{
  "encoder_norm_position": "pre",
  "encoder_width": 192,
  "init": "torch_default"
}
Rows from block 3 of the decoder of a small masked spectrogram model, named by matrix and row number. Rows with one number belong to one neuron. Each number is 200 + 30 x the weight over its row's rms, rounded and kept within 0 to 999. All counts start at 0. After the name is the row's rms in percent of the matrix's.
After each neuron's rows are labels from the 100 clips, of 14848, where the neuron reaches its largest size: "top examples" is what is common among them; "peak on" is the class under the peak. Only what is clearly more common there than usual is listed. The data: phrases spoken by 400 fixed synthetic voices.
# gate: MLP gate (decoder.3.mlp.gate.weight, 384x192), inputs 0-95
# fc1: MLP up (decoder.3.mlp.fc1.weight, 384x192), inputs 0-95
# fc2: MLP down (decoder.3.mlp.fc2.weight, 192x384, transposed), outputs 0-95

gate.215,099,228,198,210,234,237,195,153,215,176,229,232,215,228,239,241,205,151,212,177,205,196,238,195,240,192,174,204,221,193,199,206,215,137,215,172,191,185,232,153,176,221,183,191,168,177,200,233,228,200,201,179,201,183,189,164,255,200,242,214,225,180,194,227,125,139,164,196,197,224,214,225,123,190,210,170,221,166,196,167,240,209,183,167,205,225,183,256,164,178,233,172,291,195,167,183,188
fc1.215,103,238,194,173,191,124,169,234,196,184,175,163,242,194,182,167,241,242,223,202,224,180,210,157,198,203,200,221,176,222,208,184,162,225,142,197,213,198,179,203,222,186,152,194,182,218,195,195,190,186,242,255,196,231,198,211,227,159,203,198,201,234,222,181,210,212,205,256,152,268,189,172,253,210,205,227,188,243,204,221,207,235,177,180,168,231,128,214,215,216,155,198,188,175,150,186,202
fc2.215,098,158,178,219,214,194,186,197,148,172,169,246,186,192,201,193,210,241,166,223,169,212,200,172,206,233,203,179,209,162,183,154,202,215,211,202,178,212,110,219,140,213,234,233,219,215,235,169,203,159,264,234,215,167,256,187,202,232,197,193,193,207,167,181,194,235,169,178,237,160,170,203,163,254,220,214,167,172,197,228,187,157,267,228,169,184,249,113,214,182,231,243,148,246,246,258,209
top examples: /h/; /ɪ/; /z/; text has "his"
peak on: /ɪ/

gate.34,099,209,186,239,196,170,201,241,210,172,217,154,240,201,237,224,207,186,170,215,205,201,260,179,209,173,190,251,153,193,157,166,185,211,179,190,177,238,229,189,237,157,234,153,195,171,140,213,210,166,222,204,210,228,210,205,212,239,207,144,189,202,200,219,213,202,214,197,153,171,189,222,180,195,206,174,157,222,184,228,175,195,175,195,221,210,234,149,176,225,197,129,188,181,190,216,225
fc1.34,113,221,187,186,204,158,239,199,186,224,191,169,225,179,182,194,177,160,248,243,213,218,208,159,240,242,165,180,277,166,203,185,182,272,168,178,170,184,170,227,230,188,261,155,155,224,214,232,215,193,190,190,208,183,220,196,231,195,191,175,196,234,242,180,203,169,217,109,229,213,184,205,165,193,191,215,232,143,177,187,218,192,193,202,229,179,195,151,190,144,173,196,146,218,221,156,256
fc2.34,108,198,249,172,183,197,234,167,206,186,180,214,189,192,175,192,257,258,243,218,247,133,217,189,207,202,247,193,169,151,236,261,255,160,227,151,185,199,214,184,219,216,164,166,149,215,160,193,212,214,144,192,158,219,206,203,227,186,186,190,181,261,245,242,184,165,213,184,174,150,141,168,172,247,203,199,220,160,207,243,196,215,248,224,159,223,218,188,176,259,237,177,206,147,196,177,198
top examples: /ɹ/; /ɔ/; /f/; text has "forward"
peak on: /ɹ/

gate.79,097,210,166,185,224,179,208,182,165,186,236,210,179,220,184,247,228,176,227,175,212,266,225,151,168,186,186,150,190,277,207,181,206,182,223,234,189,177,209,179,293,266,222,186,201,170,146,229,190,181,198,153,186,195,223,134,180,220,211,210,196,188,170,195,214,220,203,224,208,202,148,201,172,188,223,257,212,237,216,199,189,198,229,259,184,199,191,222,207,208,171,203,191,126,181,228,198
fc1.79,097,208,183,201,219,235,256,225,140,215,203,221,196,220,212,160,152,153,183,193,185,205,227,157,195,194,194,222,221,211,183,197,200,230,226,181,190,190,226,194,163,197,201,189,239,203,191,163,200,155,165,216,199,196,221,158,222,173,171,163,199,211,231,213,177,200,236,137,181,212,210,223,165,209,236,208,231,170,184,174,167,178,242,185,246,185,233,203,218,191,85,192,265,203,252,137,205
fc2.79,084,199,222,231,223,198,154,190,217,206,181,213,215,214,133,254,242,230,228,157,184,211,195,215,238,169,182,213,212,201,214,242,251,175,159,217,199,180,193,190,252,205,225,251,215,167,201,254,173,203,240,167,186,240,183,162,158,225,239,201,238,190,179,191,205,184,156,223,227,211,198,235,213,226,197,230,144,240,184,214,182,243,180,194,187,219,152,156,210,173,259,236,111,154,178,273,168
top examples: white noise
peak on: /t/; /k/

gate.254,105,229,230,211,156,175,158,204,215,221,146,219,217,222,163,254,223,205,195,217,131,234,183,164,220,217,185,199,177,143,140,190,156,172,202,148,189,211,222,213,218,187,173,210,157,198,164,239,226,222,179,233,203,228,154,238,211,175,244,170,218,214,155,176,143,238,192,238,140,246,196,215,195,220,154,222,170,225,194,201,150,171,206,194,234,187,148,216,254,178,238,180,234,199,192,166,200
fc1.254,105,209,160,151,243,220,189,176,215,173,237,208,226,152,194,197,187,188,248,235,203,155,209,206,184,234,160,213,261,225,190,215,198,235,212,176,191,176,274,191,204,231,226,171,194,195,173,173,189,228,161,270,216,195,266,170,192,229,219,229,220,217,250,206,219,225,193,183,241,192,184,169,155,123,247,228,241,167,219,158,232,259,237,205,157,208,197,232,172,216,211,163,213,209,184,190,212
fc2.254,095,220,161,194,192,230,212,173,217,232,176,220,182,221,230,203,168,224,215,183,203,201,229,209,229,205,166,209,159,193,167,154,171,212,193,199,190,200,194,192,192,202,216,194,204,205,205,211,201,207,193,154,213,205,234,241,119,179,178,214,264,174,229,128,140,204,246,200,215,169,195,188,176,247,213,175,208,185,99,244,202,182,186,296,192,224,230,194,177,197,256,244,214,186,212,201,183
top examples: /ɹ/; /i/
peak on: /i/; /ɪ/

gate.17,090,163,175,190,162,213,202,181,202,157,198,209,182,208,201,171,208,227,210,181,138,220,200,191,253,192,152,240,172,216,189,190,201,177,217,254,228,230,254,162,191,206,205,202,220,212,241,218,153,167,216,244,221,211,216,214,228,200,238,207,169,194,178,225,213,217,158,197,222,127,200,217,159,242,191,232,213,167,193,165,215,208,171,187,217,243,271,146,182,126,217,187,224,199,214,187,246
fc1.17,094,185,166,190,208,200,234,218,150,188,185,238,216,216,234,196,173,207,245,224,175,237,227,165,175,212,178,220,181,183,211,183,222,162,228,176,222,171,232,179,197,179,177,237,237,187,201,231,252,232,191,223,214,207,236,197,223,177,235,233,173,198,202,196,138,271,257,191,220,170,181,152,163,203,152,151,172,214,219,198,204,219,214,161,244,193,229,186,224,199,213,185,182,174,179,228,219
fc2.17,094,205,182,194,164,184,228,183,252,167,242,181,222,235,163,211,201,271,159,221,222,172,189,178,169,238,154,171,224,200,206,211,172,178,214,153,168,246,254,171,207,205,216,204,191,232,199,165,188,133,242,142,216,210,194,190,170,159,187,230,138,165,200,203,236,125,178,196,176,216,228,212,216,168,208,247,216,194,162,168,195,268,185,215,152,223,214,237,243,157,185,187,195,251,155,165,144
top examples: reverberation
peak on: /t/

gate.73,100,207,227,236,243,192,193,191,195,161,175,203,211,201,267,209,213,160,229,164,212,199,189,162,209,220,212,191,174,213,170,159,226,124,231,190,207,198,220,206,188,202,169,142,210,164,162,227,242,260,189,190,173,209,227,166,186,224,202,184,203,156,227,214,176,190,210,134,191,160,198,236,139,161,182,239,188,157,260,186,220,225,256,211,164,237,204,227,174,201,201,171,233,195,142,209,205
fc1.73,114,205,194,180,188,170,223,245,177,136,240,211,232,221,233,225,209,189,210,179,195,217,227,234,207,157,239,169,221,197,165,245,241,191,179,205,249,202,156,216,173,229,176,182,182,175,178,159,182,233,152,233,212,177,188,232,207,153,208,241,190,202,205,236,198,210,148,166,152,185,234,253,219,158,217,194,146,141,233,196,237,165,241,157,231,174,162,174,168,139,258,196,203,162,223,206,114
fc2.73,095,201,259,215,198,211,186,138,249,229,206,175,180,168,169,177,204,226,198,183,224,121,202,161,172,199,194,266,183,214,192,186,147,212,209,231,221,164,206,207,208,144,135,170,195,223,156,184,157,227,218,201,167,227,206,149,162,211,174,203,186,155,171,193,177,164,242,190,249,261,188,156,215,166,155,186,242,165,227,260,178,277,262,204,239,197,226,194,158,159,182,180,192,239,225,200,169
top examples: /h/; /ɪ/; /z/; text has "his"
peak on: /ɪ/

gate.355,098,257,256,176,205,137,179,205,139,236,182,251,252,227,199,189,193,228,156,178,124,232,190,231,231,256,211,182,210,179,257,159,143,171,217,125,210,175,165,201,236,177,244,242,227,207,158,231,202,172,239,202,251,158,183,196,173,176,196,222,205,209,201,193,169,210,188,198,215,205,160,180,185,170,236,207,219,168,178,174,153,184,196,196,208,219,253,198,247,220,179,217,227,209,190,235,199
fc1.355,104,230,190,177,223,182,165,169,202,193,157,139,183,220,162,167,190,195,193,197,185,193,229,188,171,196,196,240,159,217,214,188,235,183,199,204,191,187,199,173,227,182,260,165,156,197,190,237,157,188,156,185,162,216,194,251,208,222,192,195,200,249,207,131,159,199,233,213,119,190,216,219,193,240,227,258,151,182,178,192,204,206,183,203,160,176,198,214,218,224,229,234,179,194,211,148,203
fc2.355,098,223,138,223,249,238,243,196,217,240,216,132,181,152,180,155,221,217,168,193,215,230,253,218,161,188,187,168,253,227,156,220,176,228,186,221,223,167,213,170,160,219,200,136,181,253,239,205,246,264,228,196,169,217,196,149,193,185,224,175,170,203,222,207,224,187,223,210,173,155,162,239,220,200,216,207,218,213,194,229,140,241,221,215,231,219,201,228,218,227,180,191,181,200,192,223,199
top examples: reverberation; /z/
peak on: /z/

gate.200,086,215,187,171,204,141,231,230,202,169,185,177,194,217,207,198,173,223,178,245,161,226,163,206,169,216,191,201,179,198,176,218,199,163,158,210,193,216,241,277,192,195,196,199,229,202,227,126,212,196,205,154,260,233,161,225,226,211,162,157,214,217,159,214,292,200,228,172,168,212,246,180,183,206,158,222,253,230,169,208,205,169,241,188,206,185,179,189,208,185,214,187,230,191,234,189,182
fc1.200,081,148,198,236,206,182,223,225,265,234,200,218,163,241,208,267,222,184,255,177,229,223,188,181,215,159,208,211,136,199,250,205,214,270,212,160,188,168,186,133,157,250,215,231,190,169,192,175,195,232,192,182,206,149,217,233,160,187,256,177,198,235,215,178,180,230,203,195,190,177,178,212,229,202,211,213,174,162,233,213,167,187,212,209,196,224,198,256,225,222,179,209,203,192,215,196,232
fc2.200,090,188,207,187,197,195,217,189,187,165,236,209,245,180,208,123,215,168,188,204,154,174,172,197,178,246,188,234,221,227,171,149,186,169,149,231,192,219,207,253,274,132,230,232,242,203,202,181,212,208,199,220,226,202,183,204,157,196,208,184,208,213,223,219,246,217,238,178,210,205,192,154,185,188,163,168,263,223,197,202,224,144,200,188,199,198,194,183,185,211,170,152,210,201,222,195,206
top examples: reverberation; /ɔ/
peak on: /ɔ/

gate.366,093,173,221,99,162,226,246,227,237,225,228,225,206,181,167,221,172,173,251,225,257,170,200,200,198,241,220,209,249,208,196,254,230,242,253,184,176,197,210,262,217,192,191,172,207,175,157,222,215,180,191,135,161,253,158,175,200,200,233,211,196,148,189,185,168,199,167,189,164,171,174,207,175,192,164,138,177,241,172,212,218,205,185,203,192,192,197,217,203,177,153,189,193,203,244,180,202
fc1.366,084,165,288,258,188,148,148,195,208,117,207,147,240,250,157,162,176,129,192,142,217,250,200,225,212,177,205,291,195,187,191,165,179,198,215,188,122,223,168,208,169,212,230,223,153,230,231,209,204,140,202,217,200,219,221,188,183,177,175,180,181,239,193,201,215,158,187,173,179,148,200,225,197,216,194,233,209,202,219,269,201,184,209,184,176,187,188,213,179,232,189,197,211,230,217,193,218
fc2.366,099,213,247,188,169,209,181,209,191,204,208,216,248,212,225,189,197,182,242,199,195,202,201,184,146,232,227,192,233,220,197,170,141,186,202,165,139,178,259,264,212,223,194,166,180,214,204,270,218,163,288,259,225,198,258,263,173,219,179,223,168,221,150,188,187,163,197,185,208,167,166,192,226,213,191,121,232,192,190,175,221,170,175,197,215,255,206,178,246,161,204,247,205,188,176,220,220
top examples: high voice; reverberation; /æ/
peak on: /æ/

gate.207,109,183,178,180,212,204,203,173,242,204,166,235,177,216,200,231,194,249,262,209,233,175,211,186,220,218,197,161,211,186,183,150,192,150,214,170,180,199,172,133,239,178,194,151,210,177,169,246,206,163,242,174,224,183,212,177,197,229,152,185,196,218,200,187,229,157,222,172,206,169,180,219,186,237,222,165,191,256,228,133,248,217,207,157,198,258,195,210,270,127,184,235,213,216,230,219,190
fc1.207,095,234,196,247,242,194,158,207,193,194,225,239,221,203,203,198,168,154,213,202,211,201,198,234,196,166,223,172,226,212,205,173,197,160,99,218,207,179,215,142,212,148,185,223,192,172,172,169,170,171,216,216,200,212,251,215,203,248,167,200,153,208,232,205,211,237,174,198,204,195,136,222,221,241,210,152,208,176,207,194,247,189,196,155,209,194,193,170,227,137,194,229,200,157,196,206,249
fc2.207,110,151,239,186,225,227,225,233,208,176,172,249,202,224,195,230,209,137,217,223,224,166,229,266,234,213,157,204,186,194,182,215,225,196,170,211,183,161,143,176,142,189,196,178,245,215,214,225,162,139,199,198,228,163,180,158,190,207,216,214,212,123,231,203,153,194,228,229,211,235,152,150,152,186,165,190,218,219,246,198,128,237,178,179,232,157,193,205,166,263,215,225,160,267,237,212,214
top examples: /æ/; deep voice; pink noise
peak on: /æ/

gate.141,096,154,143,198,188,188,187,191,182,216,197,221,185,209,152,203,182,229,232,209,166,227,247,193,175,129,185,210,191,193,162,207,183,208,206,154,189,265,230,169,236,242,206,208,188,227,133,220,177,152,212,245,252,184,196,181,259,148,198,229,148,204,208,153,202,196,156,116,224,273,163,220,171,185,173,215,220,165,194,185,202,164,169,204,219,197,177,217,165,294,222,188,163,208,181,218,213
fc1.141,103,236,236,246,217,221,226,188,251,179,194,172,188,142,206,219,238,228,202,178,157,196,152,182,207,249,215,203,184,163,256,234,232,179,150,207,199,162,156,218,209,154,171,207,240,198,205,145,191,210,206,172,213,235,181,228,162,202,162,174,247,241,243,247,188,193,203,238,197,145,253,156,267,250,238,168,195,230,182,212,188,254,210,206,208,229,204,173,185,157,242,185,229,169,218,242,195
fc2.141,109,196,197,221,213,236,217,171,184,193,221,172,179,212,161,173,206,126,218,217,174,183,185,229,203,186,178,194,186,191,182,168,217,216,205,222,206,214,236,249,161,242,202,143,184,222,169,214,135,222,213,212,195,170,181,220,193,218,176,180,188,187,220,185,235,178,216,150,239,203,170,141,114,170,168,146,207,184,193,156,193,221,225,195,231,207,219,210,231,177,191,236,231,234,205,118,234
top examples: reverberation; /k/
peak on: /k/

gate.353,104,187,176,243,208,170,167,211,200,221,154,157,153,218,235,241,233,203,171,163,227,215,183,213,235,212,166,203,231,167,256,205,208,175,182,201,158,232,203,232,200,184,227,156,195,203,186,163,160,195,238,231,199,172,240,188,206,186,234,208,182,205,217,188,178,233,232,188,221,185,229,190,191,239,200,189,195,201,193,265,208,197,245,230,170,193,195,170,165,249,148,261,243,245,184,228,214
fc1.353,091,228,192,137,266,270,251,192,197,209,270,174,219,228,224,239,187,186,214,199,182,171,192,208,182,172,214,149,177,207,180,226,221,207,194,245,192,224,210,141,224,213,175,208,201,205,200,227,253,146,163,211,133,172,224,204,174,187,184,193,278,181,223,211,217,163,249,218,161,216,200,192,217,219,203,184,201,171,185,207,212,174,171,160,191,253,178,171,150,209,243,139,196,192,220,180,220
fc2.353,104,180,178,239,178,171,177,226,202,186,147,201,167,171,179,157,246,204,235,193,202,226,182,193,171,226,168,262,214,227,226,197,148,216,207,152,244,149,213,235,197,186,258,212,230,226,203,180,139,161,194,250,234,170,160,186,208,202,202,218,150,197,174,219,197,229,193,128,288,205,182,221,196,194,183,201,197,180,199,259,248,211,241,174,201,192,270,202,223,159,143,216,202,210,207,249,147
top examples: high voice; mains hum
peak on: /eɪ/

gate.171,096,152,212,248,224,135,199,209,261,200,153,170,223,159,255,216,216,198,173,178,190,199,236,166,228,258,170,187,170,175,202,165,250,177,243,202,199,212,222,212,231,196,196,191,185,174,216,247,234,195,214,159,255,211,195,204,220,171,205,217,198,210,133,235,166,200,194,191,235,207,197,232,178,241,234,171,221,185,175,195,172,202,218,211,209,207,169,208,209,124,187,215,191,169,181,192,179
fc1.171,100,219,212,151,195,245,206,204,233,215,212,179,195,152,178,145,207,178,269,152,152,212,202,150,195,187,236,257,166,244,170,190,222,159,189,199,160,230,247,175,173,229,193,250,196,167,216,220,173,257,171,187,183,206,158,178,171,185,220,176,191,197,161,196,177,246,191,220,233,234,171,176,222,193,219,244,242,177,179,188,149,210,222,176,219,183,215,226,157,190,224,241,191,267,198,196,247
fc2.171,093,166,192,216,215,252,177,187,217,210,212,148,205,225,207,167,202,228,213,182,212,195,231,132,165,225,153,189,196,230,239,259,182,222,190,174,225,220,212,217,190,195,182,186,183,213,183,237,236,239,227,179,249,173,223,208,189,185,216,227,157,201,186,235,221,168,241,154,162,199,213,171,229,212,199,197,192,208,162,170,165,175,181,179,244,136,228,210,193,193,228,225,164,219,181,147,204
top examples: reverberation; /æ/
peak on: /t/

gate.167,110,220,163,207,132,191,223,229,215,220,156,201,173,228,141,210,214,228,209,177,227,179,185,167,242,223,177,202,184,218,205,221,173,238,191,247,191,200,181,209,222,236,193,207,233,119,174,225,203,210,146,200,235,168,201,145,227,156,170,240,158,199,219,175,199,201,190,228,222,168,174,203,138,183,234,256,185,214,126,191,172,157,200,237,209,214,225,249,199,210,211,193,140,167,218,224,204
fc1.167,111,183,245,144,202,190,227,188,172,241,262,156,210,227,143,193,224,221,196,173,270,193,202,189,178,125,178,196,218,275,190,213,185,239,243,193,210,185,240,196,233,231,227,196,237,160,164,204,192,152,177,172,171,202,212,170,203,183,191,197,173,227,158,161,265,205,213,201,252,165,165,218,161,159,193,205,181,228,173,223,238,164,215,262,262,230,244,222,193,254,193,172,173,159,223,190,140
fc2.167,097,201,157,231,228,144,227,200,199,193,203,246,170,211,164,239,241,204,167,161,196,204,198,192,226,205,162,193,226,204,251,245,198,170,211,200,153,197,180,167,214,238,201,229,189,225,162,218,198,199,235,253,161,230,189,194,155,226,226,235,243,165,217,223,200,237,201,197,189,140,204,231,218,234,159,224,189,197,196,167,177,179,191,195,142,179,196,148,238,166,203,252,198,151,182,217,188
top examples: /h/
peak on: /h/

gate.279,097,221,145,230,211,241,237,203,209,215,211,239,198,205,167,234,281,274,202,235,132,166,205,240,219,177,215,216,178,173,253,159,162,138,166,196,189,142,210,168,195,212,180,217,214,211,201,191,172,253,214,169,183,186,159,232,218,126,164,199,170,256,187,263,219,239,174,226,211,224,182,161,184,197,164,240,204,186,216,215,172,194,220,166,232,172,204,189,210,178,219,224,181,228,209,211,179
fc1.279,093,181,258,228,207,219,221,256,190,222,210,298,184,220,221,200,209,191,211,185,202,181,162,194,250,180,192,228,212,197,208,174,211,170,248,240,180,228,205,224,201,189,207,152,181,204,193,217,231,192,249,153,256,253,209,175,148,143,235,169,206,192,136,224,146,176,152,172,197,198,209,192,235,235,188,171,193,214,189,182,148,202,197,220,233,173,203,241,200,178,213,193,198,181,250,180,182
fc2.279,099,185,169,157,199,264,173,223,202,211,211,222,251,203,231,198,257,164,168,159,227,167,186,177,194,149,231,196,214,210,206,216,197,237,255,170,252,258,179,133,182,211,187,186,187,160,180,176,201,147,207,188,215,229,219,220,250,135,224,196,230,217,159,189,213,198,199,187,177,201,167,234,195,168,205,202,209,190,203,241,181,218,165,267,223,229,191,195,159,210,206,155,204,197,217,167,198
top examples: reverberation; slow speaker
peak on: /s/

gate.155,088,252,241,177,209,152,192,205,143,181,198,223,229,243,212,199,162,183,210,241,171,141,185,260,182,182,206,188,178,201,165,117,198,207,202,207,178,191,227,212,237,166,201,181,238,227,189,227,254,198,186,193,205,164,182,199,165,186,189,209,208,222,204,230,208,186,166,190,164,215,206,209,170,187,202,228,215,185,170,238,205,132,153,205,214,181,189,227,246,212,189,190,221,237,162,181,196
fc1.155,086,175,229,235,180,179,158,155,233,204,221,181,213,150,213,178,207,197,268,224,158,181,212,200,228,150,209,250,151,164,254,227,268,172,185,133,203,173,222,292,219,217,197,206,184,178,218,193,203,173,178,187,245,189,229,238,264,197,228,168,231,180,224,199,169,232,257,189,223,174,227,203,197,224,207,202,201,196,181,187,212,201,203,205,189,226,205,157,196,237,185,207,212,216,218,246,189
fc2.155,091,205,222,218,191,199,207,203,166,158,172,215,181,234,202,171,193,186,194,195,218,146,187,237,161,205,204,185,211,222,179,191,141,222,213,246,230,253,187,161,200,185,200,173,221,234,173,183,206,226,203,220,162,229,192,192,148,204,166,195,211,244,195,179,221,193,173,209,158,257,196,213,235,157,177,182,227,230,207,234,144,156,157,151,281,171,205,181,193,192,214,204,173,235,173,184,224
top examples: white noise; pink noise
peak on: /oʊ/; /aɪ/

gate.107,101,188,234,169,173,151,231,193,210,180,164,229,226,231,169,269,232,190,246,225,155,197,229,209,201,279,216,173,218,161,228,183,201,192,193,176,218,165,177,217,242,220,172,247,242,150,170,207,190,225,215,222,236,215,161,168,234,250,177,190,212,232,169,203,219,196,165,174,236,180,219,175,237,255,211,137,240,194,251,233,223,193,236,204,171,223,145,215,152,217,226,242,180,200,179,179,222
fc1.107,099,204,180,229,198,203,175,159,256,231,194,211,192,173,218,221,127,224,161,168,246,180,183,203,200,183,176,187,183,202,177,197,229,232,196,185,201,211,218,202,214,227,206,220,223,221,240,151,232,179,175,187,266,210,235,200,205,164,217,204,196,159,135,225,190,224,183,212,196,190,189,226,208,256,227,262,145,205,224,173,140,207,172,171,175,202,232,201,274,224,213,164,233,256,183,220,208
fc2.107,089,191,193,198,145,244,210,245,193,176,169,185,238,213,197,238,213,197,222,161,188,193,260,181,166,224,215,200,179,212,243,178,162,199,205,188,248,158,216,210,252,210,210,221,242,232,194,162,229,188,173,203,212,194,235,239,205,169,189,210,235,237,180,176,184,213,194,214,179,193,219,229,213,176,208,118,193,185,174,247,206,208,198,167,220,197,222,276,166,227,151,197,199,278,156,119,205
top examples: reverberation
peak on: /t/

gate.265,115,227,237,193,246,248,172,252,175,204,222,199,164,210,196,160,179,207,214,137,176,129,257,198,218,158,177,205,236,194,252,207,158,209,208,233,184,169,204,177,239,240,209,147,227,171,209,165,221,204,230,235,171,191,176,214,186,168,174,220,196,135,217,205,228,216,159,226,154,131,234,189,154,232,214,191,191,214,164,172,169,236,191,158,154,241,167,183,219,211,175,216,212,242,262,191,174
fc1.265,104,188,197,219,210,192,136,182,211,224,227,221,198,254,205,186,192,215,180,207,245,176,157,165,152,200,177,172,257,226,161,237,184,181,133,189,237,209,197,221,196,186,205,201,295,211,189,193,246,201,240,207,162,249,199,184,260,203,158,241,200,189,238,212,204,216,230,180,157,202,207,180,205,166,232,190,159,171,235,174,216,189,241,220,206,185,206,213,237,195,252,248,233,162,211,169,194
fc2.265,095,202,200,177,197,146,209,231,211,174,154,177,215,178,190,205,190,200,264,161,156,240,173,258,217,203,209,173,213,190,219,181,173,264,232,205,186,220,156,219,203,206,251,208,195,262,179,262,210,178,224,169,212,191,267,200,194,234,174,193,218,226,156,243,188,197,210,207,228,273,221,172,197,157,152,189,209,198,195,240,189,200,210,137,188,184,141,151,202,266,203,211,201,182,211,226,198
top examples: high voice
peak on: /oʊ/

gate.153,094,226,218,231,224,219,232,174,185,211,201,255,202,214,209,198,225,191,173,174,135,268,191,232,149,227,242,198,204,193,246,196,183,188,143,245,141,214,221,143,159,195,226,270,214,178,223,173,172,149,198,246,197,210,184,226,224,176,180,227,178,173,184,210,245,203,173,191,186,257,212,262,218,217,231,239,196,210,142,211,134,230,155,151,242,180,235,263,139,256,235,171,193,219,183,203,206
fc1.153,101,151,191,202,143,229,218,173,226,240,191,185,206,175,173,229,127,183,226,264,243,184,160,176,191,227,207,169,190,186,201,194,248,179,212,184,272,248,187,240,232,195,193,152,215,197,207,240,276,139,280,149,220,207,201,225,185,140,199,236,235,185,181,228,193,237,207,179,204,189,252,192,226,224,156,200,215,232,200,183,234,192,227,227,167,231,197,184,206,199,202,173,216,210,201,225,191
fc2.153,091,194,162,203,139,194,203,180,210,180,193,167,203,245,292,234,220,262,139,155,219,226,203,184,217,191,192,163,200,228,210,212,212,232,225,199,207,216,211,164,172,227,184,186,184,195,152,212,173,191,216,164,176,214,137,163,224,223,227,180,180,189,149,240,144,218,157,180,188,200,229,229,171,227,203,180,219,177,218,257,170,198,198,147,228,204,206,181,177,216,163,189,188,177,224,208,219
top examples: high voice; /ɔ/
peak on: /ɔ/

gate.147,100,173,173,224,154,175,204,254,156,254,197,240,244,206,192,220,213,194,215,203,192,207,155,226,214,179,197,187,229,178,210,255,217,164,178,212,125,197,167,270,191,241,182,207,160,220,244,203,182,222,219,230,210,195,220,224,213,179,163,171,198,183,207,213,149,251,231,226,194,167,161,161,187,223,178,212,178,118,194,251,188,146,211,235,160,248,150,196,202,159,256,229,194,194,253,216,186
fc1.147,090,223,209,263,233,215,218,143,200,172,173,164,205,158,241,242,213,217,112,151,206,218,232,171,220,229,200,204,224,180,217,206,180,184,186,212,263,158,205,196,182,156,234,195,207,176,184,189,246,208,197,223,210,165,232,207,175,270,198,207,223,204,172,149,195,200,195,212,247,224,213,192,155,189,257,154,199,250,206,183,187,197,212,185,206,144,230,195,219,205,239,202,219,198,153,208,165
fc2.147,119,201,217,253,166,198,219,221,176,198,210,191,238,186,219,208,236,188,234,161,161,192,236,142,225,180,219,192,244,226,150,200,201,175,220,163,199,178,174,157,215,167,160,239,221,152,238,251,179,256,167,180,214,156,242,219,203,161,218,194,237,151,168,247,182,199,260,200,201,197,200,172,195,158,228,195,220,171,140,250,205,179,198,166,163,201,222,148,221,190,263,165,250,201,225,154,232
top examples: white noise
peak on: /k/; /t/

gate.270,101,201,209,229,238,185,216,242,210,189,222,253,219,191,159,228,192,243,232,244,202,221,175,191,247,152,265,182,184,165,198,147,209,178,168,202,239,150,202,174,148,188,178,216,211,193,186,194,207,204,228,189,161,204,178,229,253,205,162,206,222,172,205,194,225,187,205,227,223,185,182,220,153,210,191,151,172,196,165,165,211,166,280,240,225,204,209,213,162,185,188,193,207,111,253,165,196
fc1.270,107,170,211,207,187,260,167,203,248,187,167,184,182,223,195,174,235,176,287,208,193,237,180,147,257,183,178,164,222,178,119,199,253,250,184,179,217,219,221,181,161,224,179,186,196,178,203,220,185,218,188,164,172,253,202,200,186,186,148,194,240,167,214,214,233,147,244,198,187,209,179,160,201,176,206,178,254,198,219,198,226,196,212,211,185,199,213,229,183,135,193,222,225,217,197,141,212
fc2.270,103,226,225,196,184,175,235,225,186,240,197,237,204,204,201,210,174,165,126,193,242,185,213,202,205,156,199,192,192,208,188,225,213,188,209,189,202,156,223,180,227,177,204,161,226,224,174,248,182,160,201,191,200,211,246,155,177,209,177,164,249,201,205,220,236,179,173,170,190,209,193,178,150,163,216,153,241,175,235,203,179,235,200,209,201,234,210,197,213,275,216,192,227,65,195,193,162
top examples: /æ/; reverberation; high voice; child-like voice
peak on: /æ/